From a checkpoint of a small class-conditioned spectrogram diffusion model.
Model: norm layernorm, activation quick_gelu, moe expert_choice, patch size [16, 4].
Rows from block 2 of a small class-conditioned spectrogram diffusion model, named by matrix and row number. Rows with one number belong to one neuron. Each number is 50 + 12 x the weight over its row's rms, rounded and kept within 0 to 99. All counts start at 0.
After each neuron's rows are labels from the 100 clips, of 14848 (inputs lightly noised), where the neuron reaches its highest value: "responds to" is what is common among them. Only what is clearly more common there than usual is listed. The data: phrases spoken by 400 fixed synthetic voices. In brackets: how many of the 100.
# fc1: MLP up (model.blocks.2.mlp.fc1.weight, 768x192), inputs 0-47
# fc2: MLP down (model.blocks.2.mlp.fc2.weight, 192x768, transposed), outputs 0-47

fc1.111:55 58 31 65 60 63 49 67 69 49 49 34 44 59 55 52 45 35 43 65 66 39 60 46 48 63 45 57 45 42 48 64 48 42 44 32 39 56 47 58 69 58 59 49 42 42 30 62
fc2.111:38 33 40 70 18 65 46 35 58 65 42 33 57 59 49 62 58 50 53 46 49 58 58 48 50 63 50 43 71 25 58 54 52 61 60 72 54 56 28 57 53 59 59 52 62 65 74 52
responds to: /i/ (60); mains hum (34); clipping (33)

fc1.553:28 59 53 73 38 38 51 67 59 60 58 40 41 55 43 55 37 44 44 53 43 52 60 55 22 39 39 53 53 43 54 47 27 65 51 49 42 63 44 58 56 40 43 45 32 65 57 38
fc2.553:55 87 48 62 30 48 27 52 46 34 47 60 59 44 45 39 61 38 61 40 45 50 57 52 62 49 56 41 69 39 60 35 67 35 42 46 41 52 53 46 58 48 50 47 58 35 50 43
responds to: thin (high-pass) (52); high voice (50)

fc1.383:65 51 60 52 46 48 48 62 67 71 53 40 42 45 52 37 48 51 39 45 49 61 47 40 41 55 56 52 32 34 49 70 42 50 44 36 42 60 57 37 56 15 48 26 66 32 40 51
fc2.383:41 53 30 44 23 49 55 45 20 47 23 49 63 39 57 32 35 51 49 46 49 32 55 59 27 37 40 47 47 32 44 56 53 46 25 53 60 46 33 54 50 30 51 69 47 48 37 46
responds to: /s/ (86)

fc1.209:63 46 57 58 52 73 40 73 63 49 52 31 73 63 51 45 45 45 52 57 47 67 50 48 60 63 37 38 66 31 35 65 53 60 59 48 45 69 47 53 46 47 34 54 52 50 36 60
fc2.209:44 44 54 50 43 52 44 58 32 49 50 41 71 26 49 59 40 45 41 58 40 55 61 39 51 57 66 36 35 45 56 49 65 60 44 33 50 60 52 42 35 36 24 38 60 61 67 65
responds to: white noise (36)

fc1.204:41 30 63 60 42 46 41 83 58 72 67 52 49 51 64 56 58 52 66 54 59 41 70 47 44 22 64 52 66 44 49 51 44 53 70 39 33 49 80 70 48 62 50 52 43 48 43 51
fc2.204:61 69 11 44 37 37 66 41 58 39 50 50 57 49 40 68 46 57 47 41 49 27 26 44 65 38 32 55 46 46 48 59 50 53 54 50 70 54 42 64 51 59 50 60 57 48 56 33
responds to: child-like voice (61)

fc1.604:46 41 40 66 73 45 60 67 43 40 59 37 48 51 48 38 29 48 37 58 71 57 36 46 48 58 50 60 15 43 55 49 50 64 51 23 38 27 49 61 48 54 43 72 51 49 46 20
fc2.604:43 47 49 49 49 46 60 42 36 38 55 61 44 33 51 45 57 61 71 50 50 36 55 46 41 59 35 49 68 63 34 58 61 37 34 54 51 47 41 45 37 45 46 60 56 27 44 52
responds to: thin (high-pass) (87); child-like voice (71)

fc1.624:69 40 42 41 67 39 74 55 63 64 44 64 38 61 58 47 56 45 28 47 56 26 41 57 51 41 35 60 46 62 75 60 47 50 50 55 49 34 55 62 60 39 50 48 35 40 52 18
fc2.624:56 57 34 51 34 44 53 46 64 46 62 61 58 36 33 55 31 48 33 57 65 57 36 51 42 29 47 58 63 30 54 52 37 26 67 30 62 41 53 50 50 68 37 52 60 45 77 53
responds to: child-like voice (45); rumble (36)

fc1.74:34 48 31 34 50 38 60 22 63 69 71 55 51 58 42 28 30 56 33 73 68 45 39 53 48 41 61 54 30 68 54 70 76 50 55 35 40 52 24 51 48 32 41 35 62 59 53 57
fc2.74:43 39 41 58 62 66 43 39 57 45 51 74 51 31 60 39 54 50 68 38 56 60 52 59 54 59 58 58 73 66 44 43 44 50 49 53 69 53 66 37 49 52 67 60 66 45 63 63
responds to: /ɔ/ (56); mains hum (40); muffled (low-pass) (31)

fc1.328:72 63 35 64 49 46 61 45 54 60 43 62 43 60 42 37 47 16 33 57 97 18 41 47 40 77 45 80 58 46 52 32 53 61 66 43 55 48 26 47 53 43 60 61 59 19 56 48
fc2.328:51 54 51 64 50 56 48 72 61 54 57 60 49 43 53 39 49 38 30 44 41 76 41 50 40 40 62 33 53 37 44 40 63 60 47 49 57 46 62 78 61 35 59 29 43 58 42 70
responds to: deep voice (61)

fc1.483:47 52 34 49 34 49 23 40 52 39 36 40 62 57 74 62 62 36 39 36 52 67 56 44 47 68 56 44 43 39 58 47 70 66 52 39 48 77 57 33 53 48 65 39 28 66 44 52
fc2.483:51 75 60 57 50 39 48 35 46 41 36 39 30 43 54 40 46 40 45 40 64 57 46 51 57 50 59 55 28 39 61 47 51 39 54 28 75 40 25 43 49 53 76 33 62 64 38 39
responds to: deep voice (65)

fc1.255:26 34 34 72 43 46 42 48 45 48 60 33 62 49 57 55 40 59 60 66 55 53 50 63 35 41 60 46 38 44 66 43 52 46 49 52 51 56 55 41 43 74 46 61 49 45 65 28
fc2.255:39 76 40 59 51 78 26 41 42 48 56 50 68 54 41 28 49 51 47 40 81 29 38 47 42 42 48 34 58 37 76 54 58 51 57 65 34 43 36 60 59 63 51 56 62 71 76 70
responds to: clipping (61)

fc1.360:53 23 44 50 67 51 57 60 44 41 45 24 59 62 87 53 54 47 43 37 57 27 50 50 50 51 68 41 58 30 45 46 61 71 56 55 48 42 39 58 36 44 33 46 57 48 41 49
fc2.360:50 42 64 43 50 46 92 38 30 47 47 66 37 55 52 31 41 55 48 39 70 42 57 60 62 68 66 36 44 58 20 51 74 48 71 44 31 32 47 46 33 44 54 65 45 52 55 48
responds to: rumble (31); clipping (29)

fc1.440:57 60 46 68 42 51 44 37 62 37 29 57 71 58 51 52 57 36 49 67 38 45 39 34 46 72 35 65 42 57 48 59 44 46 41 70 57 40 25 47 42 45 54 45 54 37 53 47
fc2.440:53 41 59 43 77 26 54 35 39 37 45 60 58 29 43 43 38 52 51 61 33 27 45 57 33 54 45 58 55 31 60 55 59 51 43 59 40 49 61 56 44 51 54 30 46 42 65 58
responds to: quiet level (67)

fc1.238:24 50 59 39 69 51 47 44 54 47 25 65 43 51 37 66 42 48 32 74 62 50 49 34 43 31 45 54 46 50 63 60 65 39 50 47 39 35 53 55 59 25 46 35 42 83 52 45
fc2.238:50 41 58 59 45 36 54 52 33 47 19 55 64 45 48 43 38 50 66 32 45 44 54 51 51 19 64 30 77 61 25 66 41 61 65 31 65 50 56 53 66 42 38 53 43 71 23 72
responds to: reverberation (64); clipping (56); thin (high-pass) (38); mains hum (31)

fc1.118:53 61 35 64 55 62 38 32 41 51 50 65 44 65 55 41 64 34 41 54 63 67 56 66 45 40 65 73 41 30 62 54 21 74 58 57 24 43 35 41 40 55 21 58 38 51 65 36
fc2.118:58 67 40 44 27 50 56 68 44 55 46 46 52 62 44 36 41 61 38 35 68 46 36 48 73 52 54 56 53 44 35 53 68 38 47 29 60 82 61 66 57 63 71 65 36 38 64 36
responds to: pink noise (38); rumble (34); clipping (31)

fc1.395:49 38 34 62 42 25 43 40 33 66 51 41 55 64 47 63 44 65 47 62 70 54 45 28 29 43 43 54 41 32 66 66 30 31 45 35 49 61 12 59 48 56 59 54 56 44 65 42
fc2.395:61 63 41 53 59 34 76 42 55 62 50 41 44 54 45 42 63 44 43 57 48 51 51 43 43 44 56 64 53 65 45 62 60 54 46 55 82 30 47 22 45 68 39 31 46 56 50 57
responds to: clipping (43)

fc1.564:54 46 29 56 71 41 54 56 50 38 38 45 40 54 66 19 46 46 49 45 70 40 65 53 36 49 61 84 55 33 71 53 40 48 33 62 60 32 35 30 68 54 55 34 51 59 52 36
fc2.564:44 60 56 63 52 48 41 26 57 72 67 65 59 70 57 32 59 42 50 33 72 54 30 09 36 70 36 64 26 49 46 47 57 56 51 52 65 61 50 41 29 69 43 72 12 48 63 38
responds to: pink noise (33); white noise (30)

fc1.605:55 72 57 61 43 68 45 43 35 36 39 42 69 50 36 47 66 40 68 33 48 56 73 63 62 32 55 43 49 37 52 37 49 34 54 39 25 53 53 60 56 45 60 56 41 61 39 72
fc2.605:49 51 46 60 25 29 69 45 31 53 45 52 58 62 50 53 37 38 75 35 65 76 44 46 42 47 53 42 43 49 27 70 43 62 52 27 49 67 37 59 53 49 22 60 62 56 50 55
responds to: child-like voice (78)

fc1.582:39 56 39 45 42 72 49 35 60 27 56 41 57 48 59 36 50 49 26 47 35 56 63 11 43 55 43 61 42 73 43 57 54 65 61 54 35 56 25 55 50 34 53 55 47 49 48 58
fc2.582:46 50 47 48 30 27 53 63 56 25 55 60 59 41 48 60 61 51 73 55 48 31 87 40 42 55 59 52 56 12 46 39 59 48 37 61 35 63 37 37 60 64 85 38 43 46 50 60
responds to: mains hum (100)

fc1.638:39 32 52 69 40 60 64 55 56 69 57 36 55 67 59 59 56 45 42 48 36 59 24 43 49 47 64 45 56 26 74 59 66 72 54 53 30 78 51 53 62 55 30 60 29 56 51 48
fc2.638:23 64 42 55 46 50 59 53 37 62 47 56 40 72 57 51 28 63 42 47 59 57 40 61 65 46 21 69 57 57 57 57 44 43 50 42 55 61 49 51 59 77 49 63 37 64 48 46
responds to: pink noise (35); white noise (34)

fc1.323:52 52 44 58 38 38 55 27 62 68 31 57 61 49 50 59 45 62 46 48 40 50 53 31 48 53 27 44 49 44 37 76 56 40 54 58 76 50 23 48 50 45 31 46 48 55 34 59
fc2.323:69 60 45 37 88 41 40 47 79 65 66 56 48 70 57 51 56 56 45 66 41 39 43 47 45 32 66 57 73 39 81 36 66 41 40 56 30 51 43 46 61 31 53 49 57 53 40 70
responds to: quiet level (78); muffled (low-pass) (32)

fc1.225:43 52 25 67 59 44 53 64 53 55 41 46 42 74 48 41 31 51 50 43 75 61 45 31 43 50 58 56 51 38 39 42 59 79 51 30 54 54 51 36 60 29 42 55 47 40 63 43
fc2.225:60 38 51 47 19 42 50 43 41 59 51 42 44 39 56 53 57 49 55 19 65 58 57 40 37 43 46 50 38 62 59 26 53 41 61 48 44 33 41 76 41 53 50 61 66 44 30 54
responds to: thin (high-pass) (59); child-like voice (48)

fc1.271:25 50 29 50 62 33 68 56 67 62 60 50 53 58 50 38 47 70 53 48 53 33 56 62 53 54 50 59 31 49 51 48 47 41 52 56 59 47 39 50 44 60 36 33 32 56 54 26
fc2.271:82 50 64 55 65 58 29 47 53 25 39 49 34 48 58 59 50 53 46 51 58 36 34 68 26 57 49 46 64 47 58 52 48 51 42 55 38 30 37 64 47 66 52 62 43 49 83 48
responds to: quiet level (76); child-like voice (48); thin (high-pass) (30)

fc1.313:41 64 41 49 60 53 39 31 60 56 52 44 61 69 33 35 43 48 48 58 66 52 54 41 44 49 42 35 24 53 53 53 43 51 40 47 47 63 24 33 53 51 49 74 56 46 57 32
fc2.313:48 54 63 59 59 42 43 49 63 43 52 53 59 62 61 54 68 51 70 55 45 61 65 33 44 48 67 63 64 63 53 56 64 67 54 42 40 53 48 66 41 55 44 55 48 35 36 33
responds to: white noise (39); thin (high-pass) (33)

fc1.707:63 40 77 50 54 70 50 43 66 55 39 33 48 35 54 78 64 40 60 48 65 44 53 70 61 65 67 35 78 66 51 61 69 70 63 44 48 60 43 65 65 64 30 50 48 26 53 55
fc2.707:53 39 74 59 53 61 44 35 35 40 74 66 42 47 54 66 64 73 54 57 61 56 63 53 30 44 56 59 35 42 61 58 69 42 46 61 59 30 56 40 57 64 36 50 50 59 76 51
responds to: low voice (53); thin (high-pass) (33)

fc1.294:48 38 61 49 59 66 42 76 57 73 48 70 57 63 54 43 40 55 57 67 32 21 36 67 42 32 63 38 58 40 65 36 61 47 38 26 58 45 75 43 45 36 43 35 37 22 49 51
fc2.294:43 39 44 47 50 40 55 21 60 45 63 61 77 62 58 48 45 54 52 60 54 62 39 51 40 53 19 52 31 51 42 50 35 64 68 67 60 60 48 56 54 52 60 43 75 69 38 43
responds to: child-like voice (46); thin (high-pass) (34)

fc1.496:39 56 48 48 40 55 75 36 45 52 52 62 56 63 59 54 43 52 38 53 81 32 21 52 46 29 67 56 38 44 61 56 50 34 73 54 36 55 13 60 39 44 49 72 40 60 63 64
fc2.496:50 28 31 36 55 48 28 48 37 30 65 59 62 30 54 53 58 24 40 59 49 55 60 33 32 59 37 58 49 50 38 62 48 59 31 41 62 61 67 28 62 72 67 57 55 46 44 28
responds to: mains hum (60)

fc1.683:58 38 39 56 66 39 58 44 43 61 67 50 69 46 58 43 52 27 59 45 60 67 72 49 32 56 67 61 43 38 35 43 51 31 52 46 52 55 49 49 29 25 40 46 43 34 48 36
fc2.683:48 48 43 53 52 41 57 74 66 38 38 41 31 60 49 46 55 63 33 55 48 46 33 43 52 42 47 43 52 41 79 52 22 52 66 34 56 58 50 70 34 45 64 48 51 47 54 74
responds to: child-like voice (56)

fc1.584:61 39 64 31 40 59 69 47 59 50 49 69 58 43 54 73 61 37 44 49 28 60 61 35 49 31 48 37 51 45 64 32 42 49 61 50 41 56 44 49 43 66 49 52 53 72 76 37
fc2.584:45 42 60 63 40 52 57 45 68 44 85 41 52 57 50 53 48 65 54 43 57 56 43 57 49 46 49 57 57 45 53 41 46 45 65 43 63 63 36 39 45 13 52 49 60 28 33 58
responds to: mains hum (43)

fc1.713:50 44 47 54 63 55 49 36 77 42 42 62 84 41 29 65 42 53 40 51 59 45 47 41 49 33 47 62 29 42 69 33 53 62 36 61 53 47 41 51 22 58 39 54 45 49 61 38
fc2.713:48 43 39 41 40 41 39 73 49 39 49 31 47 56 63 45 31 56 47 48 56 52 55 41 61 34 49 43 38 42 48 57 29 34 60 46 56 47 58 50 58 46 46 57 67 82 62 66
responds to: white noise (50)

fc1.157:37 41 56 73 55 31 44 47 64 50 61 57 55 61 35 41 53 46 35 48 58 53 51 67 47 41 61 70 45 48 41 67 47 69 51 69 53 31 43 68 52 55 49 52 33 30 57 40
fc2.157:35 47 38 48 31 57 32 63 59 49 43 34 45 52 80 62 37 43 59 50 69 33 43 47 52 70 57 62 37 61 50 52 32 32 54 60 47 29 35 58 54 54 80 41 41 38 56 49
responds to: rumble (44)

fc1.731:26 66 67 43 65 49 58 67 53 58 43 22 57 38 52 43 66 53 57 45 41 73 49 53 48 36 30 51 46 46 43 75 50 46 51 49 22 78 58 58 65 48 33 39 45 49 44 55
fc2.731:36 73 54 71 54 51 48 60 50 64 59 39 58 52 56 60 35 40 64 59 48 42 62 59 43 36 32 57 68 40 57 51 28 60 63 54 77 57 38 71 45 35 48 45 52 39 55 68
responds to: high voice (78)

fc1.243:47 34 56 73 51 52 53 45 46 57 47 52 61 62 50 31 51 48 62 70 83 74 49 42 49 59 47 47 52 32 40 45 40 41 29 48 43 59 46 41 61 47 67 47 46 63 55 51
fc2.243:55 42 46 39 30 51 27 31 45 44 63 45 50 48 59 36 38 43 46 50 63 41 49 48 30 43 48 34 43 62 32 65 51 36 51 38 73 44 71 38 33 52 48 63 70 60 53 50
responds to: mains hum (58)

fc1.650:53 38 43 66 51 40 59 60 68 61 52 50 39 71 50 38 33 44 35 53 70 40 51 37 39 41 59 58 48 48 44 51 51 29 48 50 62 47 50 54 49 54 41 64 25 64 63 23
fc2.650:55 51 46 62 46 45 37 51 40 38 39 51 52 63 49 48 51 45 56 50 69 56 54 59 52 65 45 54 28 31 50 33 46 52 45 13 35 46 38 58 44 28 44 29 43 44 70 63
responds to: quiet level (66); high voice (55); thin (high-pass) (46)

fc1.490:46 76 65 69 59 52 57 46 47 45 35 45 49 67 44 42 36 49 41 32 40 62 50 33 66 47 28 66 37 29 36 34 52 49 51 56 66 46 42 41 48 39 43 40 49 52 50 58
fc2.490:62 52 74 52 63 38 66 58 50 45 28 53 64 54 55 52 54 34 63 51 40 45 42 59 53 59 53 46 53 44 76 47 47 59 34 53 44 33 76 57 57 39 21 36 50 54 58 57
responds to: quiet level (78); thin (high-pass) (50)

fc1.61:49 57 34 44 32 57 87 60 37 40 63 73 45 85 54 36 27 52 39 66 58 35 35 58 39 49 49 61 42 43 46 48 69 58 28 41 24 51 50 71 32 42 50 36 29 55 54 33
fc2.61:35 47 41 55 42 35 35 28 68 47 45 44 57 53 52 36 79 41 64 45 65 37 38 38 38 36 56 63 63 55 60 50 59 48 41 30 74 61 52 34 49 50 32 65 43 28 57 37
responds to: deep voice (61); clipping (40)

fc1.474:57 45 42 46 35 36 53 43 67 42 58 72 78 59 54 78 44 57 59 63 51 49 42 42 38 51 52 40 70 49 54 64 56 45 48 53 43 49 64 44 66 44 34 68 42 42 48 51
fc2.474:40 49 38 34 65 51 45 37 60 52 47 46 38 59 60 45 63 61 45 64 47 39 52 53 49 48 61 59 60 62 62 61 50 47 73 45 52 56 57 54 56 44 57 36 62 45 42 47
responds to: /ɔ/ (61)

fc1.38:51 27 40 54 44 43 51 50 71 43 39 35 53 38 64 52 60 69 47 57 44 24 47 68 34 50 42 50 32 58 57 63 44 60 54 63 25 63 43 64 61 41 49 46 53 53 39 51
fc2.38:66 33 66 64 52 45 58 35 73 45 42 59 71 64 50 54 35 46 41 73 33 51 30 62 48 66 51 65 58 62 41 56 42 50 40 59 43 37 36 54 51 28 46 56 41 63 33 30
responds to: mains hum (38)

fc1.761:45 52 54 48 61 32 40 33 61 70 65 55 60 43 55 67 41 40 35 46 50 58 45 47 54 44 69 59 39 34 58 58 49 26 57 58 38 49 40 51 49 57 55 41 60 72 47 56
fc2.761:52 40 47 43 27 55 65 57 36 40 41 59 38 50 36 52 56 56 49 58 33 27 58 54 47 46 54 48 22 51 52 52 60 56 48 43 75 49 67 66 48 56 50 50 61 46 61 48
responds to: quiet level (60)

fc1.557:42 57 59 63 72 28 59 47 46 37 56 54 72 60 56 41 43 29 44 27 39 27 42 52 52 73 58 70 56 36 41 50 47 48 41 38 46 55 58 60 79 50 47 71 85 49 33 82
fc2.557:53 65 43 51 47 36 49 29 74 70 45 62 29 69 54 40 59 35 54 64 66 39 76 55 69 47 41 48 45 57 62 52 60 47 44 45 38 56 74 47 37 51 47 59 50 54 54 79
responds to: high voice (98)

fc1.46:42 61 35 67 65 51 46 56 42 49 45 47 56 49 45 42 37 70 49 26 45 38 47 39 37 22 47 76 28 51 37 38 68 49 40 39 39 41 39 30 62 58 60 57 54 32 72 40
fc2.46:50 68 51 69 43 39 45 56 60 53 55 49 41 58 33 58 56 74 60 49 43 33 61 39 44 56 42 49 56 67 74 64 59 55 53 38 36 56 70 62 54 71 40 59 44 50 55 84
responds to: high voice (96)

fc1.525:32 44 15 38 46 36 70 50 38 49 49 69 45 65 33 54 45 43 53 76 48 46 54 51 55 25 75 66 31 38 55 48 58 41 33 47 65 58 47 39 57 59 39 64 56 46 65 35
fc2.525:37 36 47 50 56 74 42 69 33 41 33 24 69 45 56 55 80 78 45 55 53 52 52 49 38 38 39 48 38 70 55 66 54 51 60 52 41 54 42 57 76 49 48 64 45 54 58 49
responds to: reverberation (68); clipping (30)

fc1.264:63 61 46 76 51 52 45 57 56 55 68 65 39 55 37 41 19 45 51 41 54 34 64 42 56 42 53 66 50 48 38 37 57 79 54 56 66 43 26 37 35 50 38 68 58 57 46 63
fc2.264:47 56 60 60 32 67 34 58 49 66 45 43 67 59 53 60 59 41 68 29 77 80 30 42 54 41 34 45 51 45 71 60 39 56 39 50 39 47 49 48 68 37 43 35 44 38 68 45
responds to: quiet level (72); child-like voice (45); thin (high-pass) (42)

fc1.288:40 51 45 30 52 36 60 41 37 39 40 59 68 32 65 52 32 85 46 56 65 55 40 43 48 39 49 54 39 47 80 50 28 62 38 32 48 65 59 43 48 54 48 58 39 45 59 50
fc2.288:40 53 37 51 47 65 32 30 60 66 64 56 52 58 25 37 62 55 48 69 33 42 58 44 40 58 51 34 87 51 44 58 62 44 51 50 25 56 47 72 42 52 43 70 55 53 50 44
responds to: /ɔ/ (64); mains hum (42)

fc1.2:56 52 53 52 23 18 67 24 53 22 42 44 33 70 61 43 71 38 37 39 36 58 53 51 53 60 35 39 45 50 57 39 52 53 59 40 62 67 61 37 72 32 50 53 46 51 67 43
fc2.2:36 47 55 42 44 63 41 49 48 31 43 63 50 60 31 34 41 50 64 24 62 59 51 58 43 37 44 62 12 40 69 42 37 39 68 28 67 57 35 24 29 44 21 46 53 51 45 53
responds to: child-like voice (64)

fc1.691:49 65 43 68 72 48 47 44 34 69 57 64 45 49 52 43 47 68 42 35 49 39 37 31 43 46 66 47 47 72 57 47 62 72 43 59 73 39 52 48 55 46 29 61 39 51 68 34
fc2.691:56 53 67 59 38 37 53 60 52 30 56 75 51 58 33 35 36 62 53 45 36 65 62 63 41 37 31 44 52 68 42 50 35 55 66 36 31 56 55 44 26 26 64 49 65 51 44 51
responds to: /s/ (92); child-like voice (50); thin (high-pass) (32)

fc1.69:34 57 41 65 51 34 58 47 59 57 49 67 38 57 42 38 63 51 60 62 45 66 72 30 43 38 60 29 56 45 60 45 44 55 39 64 65 52 34 56 53 51 55 45 36 44 54 39
fc2.69:57 33 54 39 37 67 36 54 52 47 51 46 38 47 71 35 42 44 41 45 68 41 40 50 24 57 61 47 61 61 36 62 33 53 64 28 39 41 62 57 38 55 71 57 43 54 37 47
responds to: rumble (41); pink noise (38)

fc1.132:38 62 42 64 63 47 57 49 58 48 51 52 27 36 52 42 45 28 59 23 56 49 68 46 50 24 40 63 44 45 61 49 62 51 35 40 39 52 33 36 57 53 59 41 49 46 59 31
fc2.132:47 61 51 83 65 61 29 38 51 62 52 58 64 54 24 36 44 74 41 52 49 50 57 70 37 58 43 62 43 44 43 44 39 31 45 62 60 74 45 62 53 66 35 79 45 59 56 62
responds to: low voice (57)

fc1.518:51 65 58 50 46 67 42 39 66 26 63 36 48 47 63 41 27 35 44 56 60 38 63 75 39 53 67 48 45 42 74 38 45 40 39 50 33 37 71 64 60 45 54 69 46 40 59 53
fc2.518:42 33 48 53 53 27 47 47 76 42 67 47 51 58 29 49 83 54 46 51 45 59 59 46 65 48 71 64 38 59 35 42 36 41 44 58 67 47 38 68 48 64 37 48 44 52 32 25
responds to: rumble (32)

fc1.56:53 45 36 60 30 44 27 34 54 30 42 71 60 55 59 44 26 75 54 45 57 69 49 42 39 43 49 52 59 36 72 51 51 49 48 63 31 44 36 36 37 48 24 56 57 55 58 48
fc2.56:39 54 43 60 60 50 52 68 57 79 67 49 63 48 48 24 56 45 54 37 52 12 51 42 34 55 59 31 34 37 39 46 28 58 62 29 48 63 47 53 47 31 71 38 46 54 53 30
responds to: pink noise (32)

fc1.532:53 60 36 31 67 53 51 42 60 54 39 40 51 58 53 46 58 60 59 67 36 40 60 42 59 37 60 51 25 54 54 38 32 44 44 60 50 44 54 30 45 40 33 53 58 43 55 56
fc2.532:40 51 61 49 34 61 49 54 32 42 51 71 37 40 48 37 39 58 51 50 63 41 48 59 38 71 38 48 73 48 34 52 50 44 57 53 30 77 54 65 47 41 68 69 45 60 47 41
responds to: mains hum (78)

fc1.697:50 48 43 45 45 37 49 39 64 54 38 66 77 54 46 43 40 45 46 45 52 60 51 33 27 34 45 71 58 43 54 38 40 79 56 59 40 49 41 39 34 59 54 50 54 45 54 57
fc2.697:40 38 58 35 59 56 25 66 65 55 49 43 55 46 43 49 30 36 50 43 48 41 56 50 33 55 44 64 45 75 62 80 49 44 72 76 44 63 47 56 44 61 43 44 44 49 49 48
responds to: rumble (33); clipping (30)

fc1.751:55 38 57 37 53 45 66 38 56 42 41 31 78 51 44 49 53 42 50 63 44 35 42 41 58 68 51 49 70 46 50 48 63 76 62 30 51 74 37 43 56 50 50 43 48 43 39 51
fc2.751:41 35 56 50 38 50 34 39 40 58 48 44 75 57 33 58 54 65 41 73 74 61 30 35 31 42 47 52 54 48 49 62 49 65 56 52 51 47 52 39 29 64 68 58 32 53 38 52
responds to: child-like voice (80)